config = dict(
    model='image classifier',
    dataset='pen-drawn characters of a made-up script with 800 signs',
    train_examples=197500,
    image_size=32,
    crop_scale_min=1,
    horizontal_flip=False,
    targets=['sign'],
    num_classes=800,
    arch='vit',
    norm='rmsnorm',
    norm_position='pre',
    activation='gelu',
    mlp_ratio=4,
    head_dim=32,
    fused_qkv=True,
    bias='all',
    qk_norm=True,
    layer_scale_init=0.1,
    parallel_block=False,
    inner_norm=False,
    patch_size=[2, 2],
    layers=12,
    width=192,
    positions='sincos',
    pooling='attention',
    loss='cross_entropy',
    init='torch_default',
    residual_init='scaled_by_depth',
    optimizer='soap',
    beta2=0.95,
    lr=0.0026,
    beta1=0.95,
    shampoo_beta=0.95,
    eps=1e-08,
    precondition_frequency=32,
    max_precond_dim=1536,
    one_sided=False,
    adamw_lr_other_params=0.0029,
    grad_clip=0.5,
    steps=7800,
    batch_size=128,
    epochs=5.1,
    lr_schedule='poly',
    final_lr_fraction=0,
    warmup_steps=230,
    weight_decay=0.1,
    adamw_weight_decay_other_params=0.05,
)
Rows from block 2, named by matrix and row number. Rows with one number belong to one neuron. Each number is 128 + 24 x the weight over its row's rms, rounded and kept within 0 to 255. All counts start at 0. After the name is the row's rms in percent of the matrix's.
# fc1: MLP up (model.blocks.2.mlp.fc1.weight, 768x192), inputs 128-191
# fc2: MLP down (model.blocks.2.mlp.fc2.weight, 192x768, transposed), outputs 128-191
fc1.535 104 [162 132 156 142  88  93 137 108 134 151 131 131 111 132 144 142 120 130 100 151 136 105 110 147 157 153 126 138 131  81 123  90 118 149 153 141 137 170 119 109 143 154  77  99 124 111 136 130 159 132  80 117 128 128 119 141 128 154 138 141 133 117 125 111]
fc1.536 100 [135 179 144 114 104 138 101 137  99 139 133 149 149 146 116 113 109 114 135 124 139  92 136 120  82 135 109 110 148 150 133 120 105 117 103 138 144 136 121  87 121 125 129 154 183 105 121 115 119 130 184 125 109 194 160 165 118 204 202 128 141  92 149 159]
fc1.537 099 [118 157 125 159 143 152 167 121 123 192 153 118 115 116 142 118 140 114 118  96 122 130 133 137 131 129 142 120 150  76 102 152 141  95 134 122  97 106 116 115 144 129 127 121 144 126 136 178 131 153 136 108 128  93 136 119  89 118 154 136 139 150 134 153]
fc1.538 129 [118 128 113 104 126 135 122 129 175 136 110 122 151 151 102 131 137 178 143 166 177 117 151 132 128 158 177 183 124 156 146  63 114 124 108 120 111 115 146 194 149  88 161 126 130 130 144 178  84 122 117 104 140 143 106 133 133 142 173 137 135  78 144 125]
fc1.539 100 [135 119 143  84  97 164 142  64 102 127 143 108 100 184 160 133 148  97 131 130 114 130  61  72 130 112 105  93 129 206 133 131 148 111 119 120 145  79 139  84 137 121  63 136  88 128 120 161 111 167 109 132 122 126 139 102 120 118 126 130 127 152 112 106]
fc1.540 095 [176 174 154 108  90 115 106 166  89 151 143 140  83 145 155 118 132 128 161 112 136 178 148 113  75 145 118 130 145 158 138 135 113 114 122 111 168 154 111 102 134 132 120 112 109 137 103 159 137 103 135 142 166 154  90 105 143 131 169 107 106 138  76 144]
fc1.541 151 [114 116 117 126 171 111 148 128 115 150 140 123 119 127 119 128 139 124 115  88 175 132 120 134 135 111 100 123 105 164 129 137 141  97 149 141 101 120 115 121 140 127 117 158 121  98 137 176 120 147 115 116 114 138 128  67 111 151 152 133 142 104 141 103]
fc1.542 085 [118 156 133  83 142 129  93 151 159 141 134  97 130  99 152 108 133 137 105 145 130 106  78 145 177 143 130 135 125 141 101 143 141 148 154 131 136 171 112 113 151 106 121 112 111 120  89 129 150 143 107 136 129 141 147 129  82  73 145 117 126 108  81 156]
fc1.543 087 [ 87 158 136 118  99 111 181 134 119  80 158 127 128 123 165 113 143 138 138 113 153 110 177 138 124 110 128 106 112 117 111 100 162 137 123  80 103  99 128 129 134 125 127 125 102 156 144 127 111 128 144 117 107 133 152 136 118 125  89 161  91 127 153 127]
fc1.544 126 [ 92  94 135 116 116 153 146  94 171 150 141 156 138 112  85  70 125 121 162 104 151 167 130 153 162 130 130 122 119 138  81 111 149 151 176 168 136 159 123 143 148  84 129 137 138 133 163  72 103 110 125 123 164 117 136 153  84 159 138 122  88 114 149 132]
fc1.545 110 [167 154 119 137 164 154 133 113 139 117 134  95 121 133 124 132  56  79  87 107 101 113 112 112 116 122 156 112 114 145 143 120 127 132 133 128  91 147 139 129  95 130 109 167  94  79 138 135 135 116 120 112  96  97 130 165 126 145 125 106 142 101 133 125]
fc1.546 080 [102 159 102  91 166 132 119 195 117  90 150 118 122 131 128  74 151 129 155 169  95 170 158 143 129  95  99 115 125 139 153 116 145 115 150 102 125 111 141 157 117 118 123 131 140 187 103  91 121 135 113 150 106 140 160 148 144 146 118  98 111 105 155  86]
fc1.547 131 [122  83 144 158 166  99 111 189 132  95 146 154 132 110  99  99 157 120 146 106 141 136 119  84 148 123 154 126 149 123 107 130 118 145 120 108 119  98 162 131 123 158 135  92 120 217 110 112 109 108 143 119  90  99 106  99 141 102 130 125 131 115 132 136]
fc1.548 105 [141 151  90 129 139 153 135 110 176  73 102 121 108 153 121 143 114 130  97 135 150  94 126 166 103 103 138 143 106 108 131 121 137 120 174 132 118 131 139  82 143 134 122 156 137 148 154 118 161 149 146 109 139 132 149 162 109 133  96 143 110 150  71 103]
fc1.549 106 [101  94 135 118 119 164 129 114 146 120 125 132 129 150  96 127 137 173 128 149 153 141 161  90 139 113 147 113 135 127 155 105 144 177 118  92  88 125 171 157 153 119  80 108 147 146 151 156 144 128  84 119 141 153 125 145 125 149 133 116  99 129 121 158]
fc1.550 079 [171 112 152 144 161  92 142 150 181 113 146 134 108 108 126 146 131 154 108 130 143 125 109 115 124 108 144 200 102 160 151  94 119 134 128 123 132  64 119 174 161 117 147  70 113 146 124 115 132  92 122  77 124 148 106 161 166 153  99 164 111  93 142 101]
fc1.551 102 [119 102 136 137 185  82 131 139  93 136 138 106 104 117 131 117 141 121 177 123 139 111 119 149 128  83 110 131 117 185  98 147 124 103 146 165 130 128  94 147 124 103  76 143 141 146 104 135 101  87 100 132  93 148 124 115 114 127 108 164 157 109 135  95]
fc1.552 098 [ 77 166 134 161  81  85 130 113 139 113 110 150 160 129  74 111 116 116 148 144 120 129 143  62 135 111 127 163 118  98 176 139 132 150 134 107 159  71  95  73 124  90 144 140 140  99 100 116 145 148  89 154 126 148 106 134 106 147 156 118 132 143 123 119]
fc1.553 082 [139 113 166 133 132  99 113  88 169 142  98 129 154 143  92 109  90 133 152 137 107  97 147 104 149 144 143 111 145 109 180 151 149 140  88 156 151 130  93  95 117 118  80 112  97 108 100 161  87 164 134 166 145 155 118 112 104 101 112 157 143 133 136 102]
fc1.554 105 [131 151 118 117 141 121 144 109 157 149 165 106 135  91 138 140 123 165 130  87 164  97 116 102 111 106 100 133 135 126 109 170 196  79 136 116 156 147 155 134 125 104 120 101 127 194 145 120 148 121 117  93  89  81  83 131 115 139  98 130 130 140 116 129]
fc1.555 082 [135 142 100 111 145 130 175 171  67 150 149 163 144  98 134 168 126 129 126 136 143 118 146  84 107 104 159 114 117 129 103 134 151 136 135 131 131 106 157 148 155 132 126 163 141 154 150 116 107 108 117 146 161 149 135 169 130 120 117 120 112 106 172 127]
fc1.556 084 [144  83 112 159 124 111 138 100 134 134 103 166 123 147 123 105 133 151 109 136 162 155 132 145 140 134 108 121 111 107 129 172 113 117 133 111 119 154 134 101 139 113 111 131 140 142 127 126  97 104 108 119 117 145 163 176 121 147 117  84 121 132 153 114]
fc1.557 122 [136  71 112 104 153 107 141 139  96 172 154 116  66  93 175 143 129 128 147 123 142 137 157 109 124 113 117 131  98 150 166  84 169  91 122 132 137  73  81 111 119 131  80 125 142 114 117 145 122 144 177 149 119 103 134  53 139  78 162 144 111 130 103 132]
fc1.558 080 [104 117 120 136 103 115 156  92 100 117 107 159  95 139 108  97 122 148 152 102 174 139 181 121 104  81 125 168 143 135 129 175 116 146 127 103 119  88 164 114 107 153 123 164 133 110 136 134 129  99 168 137  92 123 141 106 141 161 113 124 138 123 133 162]
fc1.559 098 [129 128 164  84 103 146 141 118 131 119 118 170 121 145  88 115 118 137 120 102 143 122  89 155 122 123 122 147 114 206 141 109 122 116  79 143 142 164 105 195 140 117 125 101 150 128 106 131 113 101  80 106 148 163 123 126 113 164 170 109 137 128  86 114]
fc1.560 107 [122 145 137 151 148 181 115  61 100 105 135 154 130 120 116 108 146 121 117 139 122 154 126 130 131 133 144 162 147 123 134 118 117 174  69 127 109  91 122 164 123 116  97  74 108 139 123 167 105 148 136 146 157 121 155 128 138 160  92 129 111 121 168 140]
fc1.561 083 [130 135 139 116 155 121 110 171 144 116 114 134 138 126 102 141 135 111 143 133 130 123 124 113 114 138 169  72 119 121  92 130 130 101 110 117 139 169 103 129 136 109 109 143 116 125 154  53 135 105 145 118 163 150 129 159 126 160  81 118 174 137  92 161]
fc1.562 101 [117 144 163 134 145 119 101 114 104 127 129 125 122 144 177 126 135 136 142 143 122  68 111 139 132 108 148 181  85 136 105  92 137 127 151 159 140 146 122 151 137  88 136 105  91 148 173 130 121 146 138 133 132 162 115 116 121 131 117 157 130 106 119 114]
fc1.563 103 [136 122 118 157  59 157 145  93 102 126 114 148  94 115 159 108  87 123 122 140 114  90  88 111 131 136 139 100 146 126 116 115 115 165 120 145 118 105 102 134 131  91 152 114 122 147 107  72 116 104  92 119 158 153 155 159 107 120 105 128 145 112 143 110]
fc1.564 089 [116 121 144 107  75 163 153 134 117 138 139 112 116 140 111 147 126 136 170 112 113  67 127 106 164 113 148 157 144 167 126  88  95 143 148 137 125 124  99 153 115  95 164 140 123  78 132 144 167  92 121 147 168 122 126 161 104  96 156 140 100 137 127 118]
fc1.565 100 [136 117 134  95 108 106 127 146 147 142 130 139 109 100 106 153 129 106 131  73 123 158 162 142 141 162 104 116 111 113 122 120 158 165 119 136  97 109 145  86  88 141 116 157 134 160 127 113 118 129 158 158 137 145 147 110 167 157 154 104 141 117 121 125]
fc1.566 103 [134 112 128 114 147 189 139 164 156 171 149 116 134 124 131 108 151  88 121  91 113 126 125 139 105 130 111  99 115 133 139 165 136 134 131 142 121 121 103  99 102 158 150 133 142  49 124 105 136 118 104  97 141 110 130  89 146  99 157 117 119 135 110 135]
fc1.567 089 [109 141 142 140 104 101 120 127 122 104 132 118 103 119 160  88 113 162 120 109 130 134 126 139 149 101  93  89 163 116 107 110 101  99 116 123 147 107 115 127 139  89 133 116 109 126 121 100 114 114 114 134 134 137 107 134 115 125 115 143  98 109 168 177]
fc1.568 096 [146 146 153 159 140  93  90 126 125 129 120 109 120 125 123 112 126 134  89 100 143 127 153 118 145 136 140 127  96 120 124 109 119 123 158 134  70 155 154 134 152 140  84 120 135 188 126 157 124 130 117 195 132 133 138  93 120 122 127 117 105 120 145 116]
fc1.569 082 [129 135 129  79 119 139 150 122 116 128 130 159 114 104 136 160 132 125 108 161 116 136  95 136 150 122 181 100 119 188 135 157 136 147 124 126 124 148 114 137 107 112 126 155 141 124 173  78 153  98 188  78 132  87 123 158 138 123 163 106 117 129 159  69]
fc1.570 112 [110 144 167 117 131 136 146  83 131 105 142 113 121 115 126 146 109 172 115 174 104 177 113 132 140 179 144 171 126 132 124 147 123 105 102 134 161 113 116 162 157 147 154 116 125 106 116 116 163 145 133 137  95  82 145 108 116 120 107 132 162 122 127 117]
fc1.571 115 [160 144 137 155 132 140 157 179 126  97 159 112  94 104 137 151 141 138 146 132 128  92 165 148 116 159 143 142 133  97 145 129 111 119 160 155 137 110 174 145  82 135 142 107 157 155 110 133 110 113 103 101 130 149 141 123 148 150 156 134 120 151 109 144]
fc1.572 107 [141 123 164 118 139 142 162 146 106 127 152 168 128 147 135 130 170 118 145 139 137 159 114 102 148 147 136  93 130 152 159 116 150  91 131 104 128 101 102 109 114 124 139 127 108 153 136 158 125 137 130 134 125 130 152 125 124 137  63 122 153 146 160 104]
fc1.573 080 [121 166 132 133  99 157 128 151 100 101 119 101 123 153 157 126 118  65 137 127 120 120 136  80 114 101  94 101 166 112 126 137 104 144 127 102 144 140 130 137 141 139 115 149 145 144 134  46 136 100  85 144 151 129 124 194  98 160 182 140 103 106 106 135]
fc1.574 112 [127 144  55 143 110  83 144 178 137 150 146 128 123 133  74  96 156 121 115 107 138 108 162 113  70  79 147 127 122 133 116 107 140 128 151 132 138  96 136 134 119 109 146 119 116 116 125  97 133 154 172 139 119 121 136 121 126 126 104 104  90 129 161  95]
fc1.575 103 [ 96 138 117 117 108  81 159 152 118 164 127 120 109 107 164 150  95 109 116  94 125 121 140  80 139 132 143 116 161 134 127 161  96 135 121 117  93 108  59 114 125 133 120 145 116 118 119 103 142 105 122  83 187 118 159 144 127  79  75 117 105 135 179 130]
fc1.576 112 [142 139 142 132 107 161 124 109 155 107  92  89 102 156 172 116 166 126 136 134 147  96 117 159 189 155 130 160 138 143 131 108 121 143  93 125 102 164 126  84 144 108  74 109 141 151 137  75 162 115 118 149 124 115 139 126 105 136 135 164 119 160 110 115]
fc1.577 101 [137 162 108 115 131 117 140  97  73  53 127 125 103 126 135 107 140 147 118 126 134 114 144 103 158 100 146 137 129  82 138 112  90 162 156 112 130 145 132 150 112 107  82  82 112 119 155  79 147  94  80 155 147 127 142  76 120 116 157 118 126 130 151 131]
fc1.578 080 [122 140 158 171 116 131 122 177 126 147 135 156 137 136 102  72 109 112  71 133 149 142 140 109 144 117  91 122 130 111 109  93  92 109 131 126 152 100 145 114  93 137 159  87 142 193 150 110 112 128 113 130 119 127  85 114 137 130 101 109 102 134 126 124]
fc1.579 088 [120 137 138 160 109 108  97 130  65 144 133 169  72 128 121 153 143 111 120 150 136 172 103 107  88 163 101 153 111 136 110 114  91 137 132 132 134 136 147 173 157 133 125 176 136 135 109 133 102 118 107  92 132 166 114 154 111 146 146  73 125 137  96 108]
fc1.580 096 [149  98 113 132 125 161 129 115 130 117 111 175 109 142  79 121 154 119 173 131 135 110 124 127 146 120 179 137 151  90 141 129 127 132 142 154 109 138 156  77 180 139 128  78 153  80  99 125 155 109 110 156 171 172  88 156 124 106 124  96 133 100  71 131]
fc1.581 089 [166 121 161 166  84  89 115 101 138 177 109 187 128 131 125  82 139 112 112 113 112 130 152 126 142 163 167 128 169 120 137 122 119 162  92  98 112 161  93 132 105 166 144 124 100 139 123 151 105 143 101 149 143 110 138  76 137 134  91 146 108 135  92 160]
fc1.582 094 [160 151 142 134 102 143 154 107 120  88 111 156 113  89  95 126 129 131 192 152  99 142 130  92 140 148 146 160 178 167  75 134 123 122 138 154 124  98 114 142  93 122 135 147 168 109 116  90 176 127 108 141 141 149 140 124 121 159  86 132 135 152 136 165]
fc1.583 086 [151 124 118 108 137 179 119 116 124 138 131 108 120 165 129 109 139 166 129 118 129 154 106 135 105 147 148 130 108 116 145 156  88 142 122 116 132 125  56 123  86 118  77 123 117 150 136  97 113 120 169 125 190 136 122 125 149 164 152 154 145 118 123  86]
fc1.584 102 [125 125 136 165 100 131 133  98 142 125 145 176 123 157 104 119 135 100 119 144 119 135 122  99 108 108 128  99 138 109 151 113 116 123 136 123 115 106 161 132 130 146 140 165 133 143 112 133 138 144 123  99 152  73 155 157 137 107 117 113 184 158 174 107]
fc1.585 102 [122 119  90 102 117 113 138  84 126 144 150 134 123  96 171 123 115 103 150 143 142 131 120 119 136 164 114 113 107 119 103 139 130  95 158 101 130 149  81  92 112 133 120 146 140  98 128 139 120 147 197 135 178 140 134 142 101 132 115 112 159 129  90 102]
fc2.535 105 [130 175 142 102 153 136 152 163 163 103 163  98 197 117 101 151 105  89 116 135 124 139 156 159  97 128  98 137  98 163 131 153 149 155 144 122 102  91 162 159  92 134 159 132 125 126  99 139 116 139 132 103 116 129 132 112 172 116 137 131 140 181 113 131]
fc2.536 092 [129 118 122 115 156  97 160 124 167 109 110 110 127 118 132 104 112 128 127 122 151 132  64 155 187 126 100 166 121  98  88 137 104 168 137 120 123 100 162 140 145 129 130 124 121 126 117 130 153 133  75 157 170  69  87 119 142  87 117 109  94 159 124 134]
fc2.537 084 [151 128 147  87 112 130 133 141 159  84 127 113 156  84 109 156 115 110 118 156 123 156 147 181 148 111 101 111  63 201 136  93  98 146 148 124 135 116 133 127 133 121 109 106 144 130 137  99 135 119 130 154  97 148 115 131 180 137 132 112 119 126 144 144]
fc2.538 159 [115 127 114 164 176 129 168 118 121 125 134  99 111 167 114 159  97 153 102 158 110 136 124 139 167 134 130 134 128 122 137 124  98 108 129 117 151 157 136 133 127 114 130 109 123 178 137 121 124 126 150 146 161 108 130 109 173 103 156 119 133 129 126 123]
fc2.539 096 [103 105 129 134 147 150 117 148 146 137  81 111 127 105 108 158 126 139 150 115 115 114 138 129  91 153 119 134 163 121 120 132 132 141 145 126  94 179 140 147 118 158 203 116 137 121 120 114  98 150 162  81 153 124  99 164 131 140 142 128 110  73 105 143]
fc2.540 086 [130  83  97 142 163 154 166 104 174 110 134 112 165 113 114 136 117 160 134 138 145  92  91 136 161 146 148 103 108 110 120 125 129 163 145 137  93 134 134 159 114 120 177 134 154 142 128  81 129 149 139 117 120 130 171 131 125 171 142 153 124 125 148 124]
fc2.541 158 [ 75 131  93 143 126 138 122 153 131 158 102 108 143 110  98 166  98 145 135 120 112 121 144 190 108 146 100 116 183 148 122 125 115 115 115 133 106 124 100 134 126 150  89 164 151 112 112  87 122 111 130 143 153 103 158 138 132 141 128 138 133 151 118 100]
fc2.542 076 [128  81 101 149 100 121 164 114 119 127 147 151 129 124 108 125 154 117 130  82 146 156 149 115 102 110 137  92 122 101 146  93 121 114 118 140 135  98 124 153 114 133 109 157 150 105 111 111 113  96 139 129 130 128 109 156 159 177 121 150 128  85 155 138]
fc2.543 077 [131 104 144 114 137 170  79 125 135 180 114 153 133 158 101 165 134 123 114 112 115  93  94 146 153 131 126 159 144 141 115 131 101 151 152 153 127 169 118 109  89 113 142 127 148 124  92 144 142 135 145 148 130 121  99 106 117 127 136 110 149  88 101 114]
fc2.544 127 [162 142 149 124 117 101 145 119 144 118 146 109 125 171 129 152 133 172 121 159 134 106 100 159 146 121 110 122 142  97 134  90 129  85 122  76 102 126 120 158 111 125 100 120 138 150  88 157 144 124 129  96 133  90 152 111 145  87  96 141 161 170 118 100]
fc2.545 112 [133 120 141 113 123 108 132 176 123 139 132 144 145  64 117 150 126 151  89 147 135 157 151 117 112 143 149 139 151 161 135 119 151 111 133 124 136 177 110  88 145 148  95 113 123  95  86 143 148 153  69  98 136 120  89 105 142  88 151 110 155 176 108 142]
fc2.546 070 [125 119 134 160 134 153 134 103  95 181 126 143 102 136 138 142 129 117 131 153 140 105 125 131 123 168  99  78 124 116 121 189 152 146 113 147 111 128 157 104  95 139 155 130 130 110 130 122 126 134 130 100 172 116  97 134  92 113 145 141 135 111 107 145]
fc2.547 187 [114 130 130 144  75 128 181 127 108 125 106  81 146 100 150 127 105 124 124 103 106 145 115 114  89 147 143 132  92 143 112  96  83 114 127 161 140 171 125 122 167 136 107 108 128 108 121 102 101 108  99 152 130 134 179 166 125 147 136 144 128 153 113 127]
fc2.548 099 [118 115 160 124  87 109 160 108 112 150 132 136 158  81 139 139 116  99 153 133 119 129 142 144 142 155 109  85 143 159  89 116 160 131 150 133 144 152 152 196 139 147 106 113 128 116 131 158 121  88  83 145  69 157 122 117 131 105 161 131 166  98 142 120]
fc2.549 109 [112 158 131 161 126 122 153 140 139  94 121 144 150 125 156 115 116 149 133 134 118 104  92 203 101 165 105 151 139 138 151 140 129  95 158 166 156 146 141 136 117 111 157  98 113 108 122  81  98 180  79 155  74 148 151 123 121  95  99 153 154 128 174 126]
fc2.550 068 [ 89 117 122 116  73 157  97 110  89 122 136 108 141 145 126 115 117 109 125 128 121 186 136 155 155 108 157  66 163 119 127 156 150 158 145 116 108 161 147 131 117 141 109 195 152 130 109 105 194 159 121 151 126 114 136 130 143 122 151 121 156 108 162 137]
fc2.551 098 [129 178 145 129 120 145 138 139 169 104 106 105 117 124 134 151 144 121 116  77 116 136 121  95 121 166 112  78 116 130 169 120  80 115 121  86 155 105 119 122 160 115 128 170 134 123 154 104 120 137 147 139 133 123 103 157 128 109 128 138 108 153 154 136]
fc2.552 090 [141 109 117 119 198 135  93 121 135 123 113 138  85 115 180 128 109 153 125  98 113  66 100 105  85 144 111 159 140 147 109 153 124 128 140 160 119 181 127 141 133 148  97 147 109 143 121 121  91 136 186 160 134 120 132 147 107 155 106 152 113 146 138 112]
fc2.553 071 [178  81 102 113 120  93 155 131 112 140 166 136  84  73 110 112 119 147 105 151 149  90 132 169  94 134 147 164 129 166 107 100 162 117 127 119 166 155 160 143 130 125 157 101 132 140 149 127 131 109 142 153 131 149 143 130 131 137 131  83 129 157 139 107]
fc2.554 113 [108 107 120 146 104 145 114 131  93  98  79 107 125 182  94 113 116 116 133 133 124 149 117 145 152 135 102 156 117 160 103 119 127 153 131 107  98 122 112 162 134 143 109 131 125 103 157 150 158 140 120 141 151 193 145 119 130 135 116 126 127  87 159 133]
fc2.555 088 [108 131 144 160 112 148 101 130 182 132 137 168 122 101 134 122 123  91 114 109 132 141 132 163 120  93  78 199 146 151 136 142 104 118  75 132 120 109 115 150  90 126 147 106 135 101 118  72 143 107 155 107 139 121 102  91 108 142 154  57 137 110 124 137]
fc2.556 082 [140 174 101 109 178 128 140 112 110 132  97 154  76 140 129 108 149  99 112 155 133 134  89  79 120 163 137 155 123 110 150 118 116 126 134 133 154 117  94 118 151 100 155 101 106  96 116 166 112 148 155 130 148 114 120 120 154 116 115 127  72 124 187 120]
fc2.557 120 [138 150 171 162 135 128 134 148 148  98 127 138 143 132  95 147 144 111 116 121 108 117 117 120 156 111  95 135 158 143 107 163  82 143 117 112 151 140 153 101 116 175 164 110 139 198  99 128 117 135 159 123 140 135 100 173 121 133 102  97 140 116  91 141]
fc2.558 075 [160 126 106 122 168 128 101 166 132 161 102 118 114 132 121 170 137  83 126 163 100 170 133 158 148 152 135 128 163 138  73 108 112  90 116 171 126 171 136 161  93 125 156  57 158 128 110 137 131 148  98 126 155 133 142 138  93 133 131 108  75 165 127 139]
fc2.559 087 [128  92 107 162 129 118 128 142 146 158 125  97 111 136 139 140 138 125 150 116 135 120 162  95 136 150 160 113 146  94  82 147 108 123 164 132 138 108 139 121  98 148 152 123 113 154 124 153 163 137 149  84 126 125 169 182 108 143 100 120 113 177 149 158]
fc2.560 091 [127 161 106 138 114 110 132 131 131 112 143 109 132 107 181 129 144 109 122 117 147 117 145 169 144 119 105  88 138 167 112 121 113  68 163 116 214 185 181 128 124 125 162 153 130 119 171 106 134 135 103 102 108 152  90  90 105 127 114 171 111 118  78  93]
fc2.561 071 [147  69 107 107 126 132 138  91 139 124 154 119 108  97 129 104 144 136 139  65 104 103 163 123 120 131  89 180 161 143  98  97 132 144 117 138 124 104 164 134 149 158 153 119 111 142 155 176 144 148 117 118  90 144 146 111 125 117 121 146 112 125 192 103]
fc2.562 091 [144 126  88  92 103 165 119 147 156  87 150 121 110 116  86 133 122 158 125 146 112 128 114 154 155 137 114  80 141 133 160 162 139 122 124 119 137 128 133 114 126 182 136  99 154 139  95 132 154  79 136 154  85 102 135 158  78 114 105 119 113 128 107 151]
fc2.563 104 [142 117 160 100 177 115 115 139 115 103 152  88 151  93 112 115 136 128 107 110 141 103 156 100 114 121 121 112 117 147 122 171 131 147 127 142  99 188 163 142  99 175 134 160 156 110 143 162 143 143 144 113 141  89 120 138 129 170 127 127  74 111 134 108]
fc2.564 081 [163 134 126 150 181  99 111 112 154  89 158 102 120 143 152  89 143 139 133 112 129 117 145 133  92 157 127 122 127 111 117 153 147 146 127 141 128 123 122 118 132 135 125  76  81 146  80 143 129 136 169 144  59 149 130 101 132 147 144 132 115 125 132 176]
fc2.565 100 [205 106 107 128 143 104 107 108 106 130 124 107 148 124 153  82 133 162 129 147 115 122 114 111 110 123 132 134 118 150 120 126 109 108  98 127 168 137 137 188 156 169 132 134  61 145 140 133 154  90 137 112 135  99 159 122 109  98 126 164 127 169 146 128]
fc2.566 106 [121 136 129 130  91  90 101 119 115 130 129 145 115  89  84 148 128 115 130 159 124 139 125 158 100 110 123 180 163  92  70 102 136 135  83 152 104  86 142 113 113 133 113 107  66 114 132 159  95 112 159 163  81 178 136 158 137 115 127  83 116 106 129 157]
fc2.567 086 [145 151 125 153 162 110 133 155 144 156 166  98 142 132  91 166 156 131 163 115 146  77 155 120  94 134 127 184 141 124 106 118 138 149 139 185 125 136  82 133 143 199 132 126 161 126 130 163 120 141 124 133 108 120 130 128  89 134 126 147 174 115 111 113]
fc2.568 086 [131 115 135  59 142 169 153 169 153 125 141 105  89 127 148 134 156 107 110 125 120 116  96 141 143 104 127 129 139 115 176 155 141  96 110 122 151 104 101 131 136 143 145 110 128  64 138 131 134 117  86  82 121 100 119 205 134  94 104 136 134 101 142 107]
fc2.569 083 [125 145 162 114  92 131 100 132 175 144 123 121 132 121 111 109 131 138 103  98 144 132 167 146 118 137  70 119 180 116 131 133 108 145 132 178 138 116 104 101 116 117 144 105 125 151  98 166 155 117  83 139 148 118 128 116  94 134 149 112 177 164 149 187]
fc2.570 110 [132 140 118 168 142 106  93 121 149 111 132 143 155 140  88 122 126 134 125 139 138 120 187 178 105 133 132 136 155 129  97 118 124 140  95 130  86  99 145 130 164 138 121 145 160  93 148 123 146 101 117 166 133 125 113 170 169 150 127 116  97 136  95 158]
fc2.571 127 [ 90 117 107 123 142 111  89  99 145 129 116 131 110  85 126 101 134 132 176  91 100 177 140  77 121 121 131 101 155 145 117  86 156 161 146 112  85 148 183 127 129  78 141  94  98 159 142 167 125 140 108 157 141 136 123 162 100  88 136 114 137  66 155 121]
fc2.572 094 [152 127 113 119 119 128 103  94  76 120 121 111 126  93 115  89 118 146 111 130 135  81 126 126 119 125  93 148 138 119 121 154 179 152 125 142 183 149 147 118 119  93 123 108 114  93 129 101 146 163 105 152 119 136  89  80 114 168 134  96 109 122 128 132]
fc2.573 083 [135  95 130 147 118 110 128 113 134 146 124 119 137 148 145 157 120 120 139 140  83  95 108 117 113 177 156 108  83 168 120 161 154 142 130 129 129 119 150  90 157 144 132 113 155 144 134 164 102 147 123 158 145 104 167 124 138 112  84 123 113 142 104 112]
fc2.574 136 [132 126 111 141 164 113 137 165 142 111 127  68 115 129 112 165 119 100 153 150 106 150 147 144 139 188 136 124 132 166  85 113 117  75 153 106 111 168 165 102 135 137 123 130  99  92 128  95 138 142 161 126  96 157  85 102 131  85  86 126 106 150 130 115]
fc2.575 102 [173 107  99 120 125 128  60 138 155  90 119  71 144 108 123 112 146 105 147 114 151 101 155 122 120 129 128 128  89 117 108 122 143 129 130 137 144 139 142 120 171 122 146 128 120 173 108 126 121 137 157 135  97 108 140 121 126 160 134 142 162 118 118 119]
fc2.576 107 [119 110 140 119 141 127 115 164  87 136 128 163 143 151 104 154 165 109 108  99 122  88 154 137  94 127 163 154 142 127 112 134 168 111 177 124 144 124 104 139 125 123 173 135 135 136 124 175  97  99 164 121 150 148 145 131 106  89 116 139 102  84 125 124]
fc2.577 097 [131  84 109 125 101 122 151 145 179 184 128 115 150 129 131 129 118 144 136 120 122 164  93 121  89  90 120 147 102 117 122 135 115 117  73 130 126 100 129 153 118 131 166 176 174  99 105 169  88 131 176 102 100 117 120 169 147 124 115 146 113 134 125 122]
fc2.578 078 [103 130 159 102  83 100 157 138 128 147  93 163 141 125 128 121 113 121 100 110 128 153 109 137 133 177 145  95 153 156 126 119 100 140 139  98 156 100 100 137 157 135 116 139  96 137 124 129 102  89 170 126 137 109 146 153 152 149 139 120  93 137 126 113]
fc2.579 088 [129 142 146 112 122 147 152 159 162 141  74 121 126 137 135  74 112 131 163 133  99 115 163 135 150 126 116 115  96 155 153 129 134 139 134 114  77  70 133 149 122 126 152 109 128 129 156 102 156 116 170 162 138 130 140 124 127 130 135 153 145 111 173 106]
fc2.580 097 [111 142 148 143 157 137 126 113  96 116 148  62 162 127 182 126 118 156 109 149 125 146 107 104 127  94  88 159 119 153 131 189 170 124  68 141 152 117  88 115 102  95 160 168 120 141 148 145 121 181 132 106 109  69 162 110 130 134 118 156 125 144 175 129]
fc2.581 091 [158 154 116 116 180 104 143 131 128 117 151 112 120  97 119 107 122 184 135 136 101 139 102 149 116 128 113 130  99  98 126 120  99  84 152 154 163 110 191 119 125 183 120 128 164 112 159 117 127 133 123 131 164 127 156 136 138 141 114 113 122 136 177 106]
fc2.582 108 [170 165 108 114 109 106 111 132 159 155 132 133 132 125 143 126 130 148 125 108 113 122  91 129 146  80 127 126 143  99 117 105 144 134 118 104 146 143 169  94  91 140 182 110 115 145  96 144  98  80 170 143 109  84 129 174 157 109 140 128  83 159 134 110]
fc2.583 083 [136 122 131 107 113  95 117 139 121  99 160 136 122 108 105 118 122 132  87 127 144  97 136 127 147 146 105 142 180 152 131  96 139 143 145 118 110 115 174 133 116 124 187 135 126 123 140  96 184 120 114 122 109 136 119 151 144  98 101  98  80 140 177 131]
fc2.584 098 [112 140 157  97 133 125 126 118 123 140 127 111 147 113 161  98  80 139  99 159 152 168  88 150 137 149  68 175 119 140 117 148 116  70 138 110  91 164 112 112 133 106 145  78 109 137 139 161 112 107 138 166 143 138 127 112 142 187 107 167 143 126 104 148]
fc2.585 104 [147 119 148 113 102 125  96 150 162 128 141  98 121 146 136  98 116 152 114 111 140  97 140 110 155 127 122 169 134 151 134 130 120 185 143 162 130 121 135 139 120 157 156 122 136 156 106  96 150 114  89 112 121 114 141 138 143 147 132 125  91 157 112 118]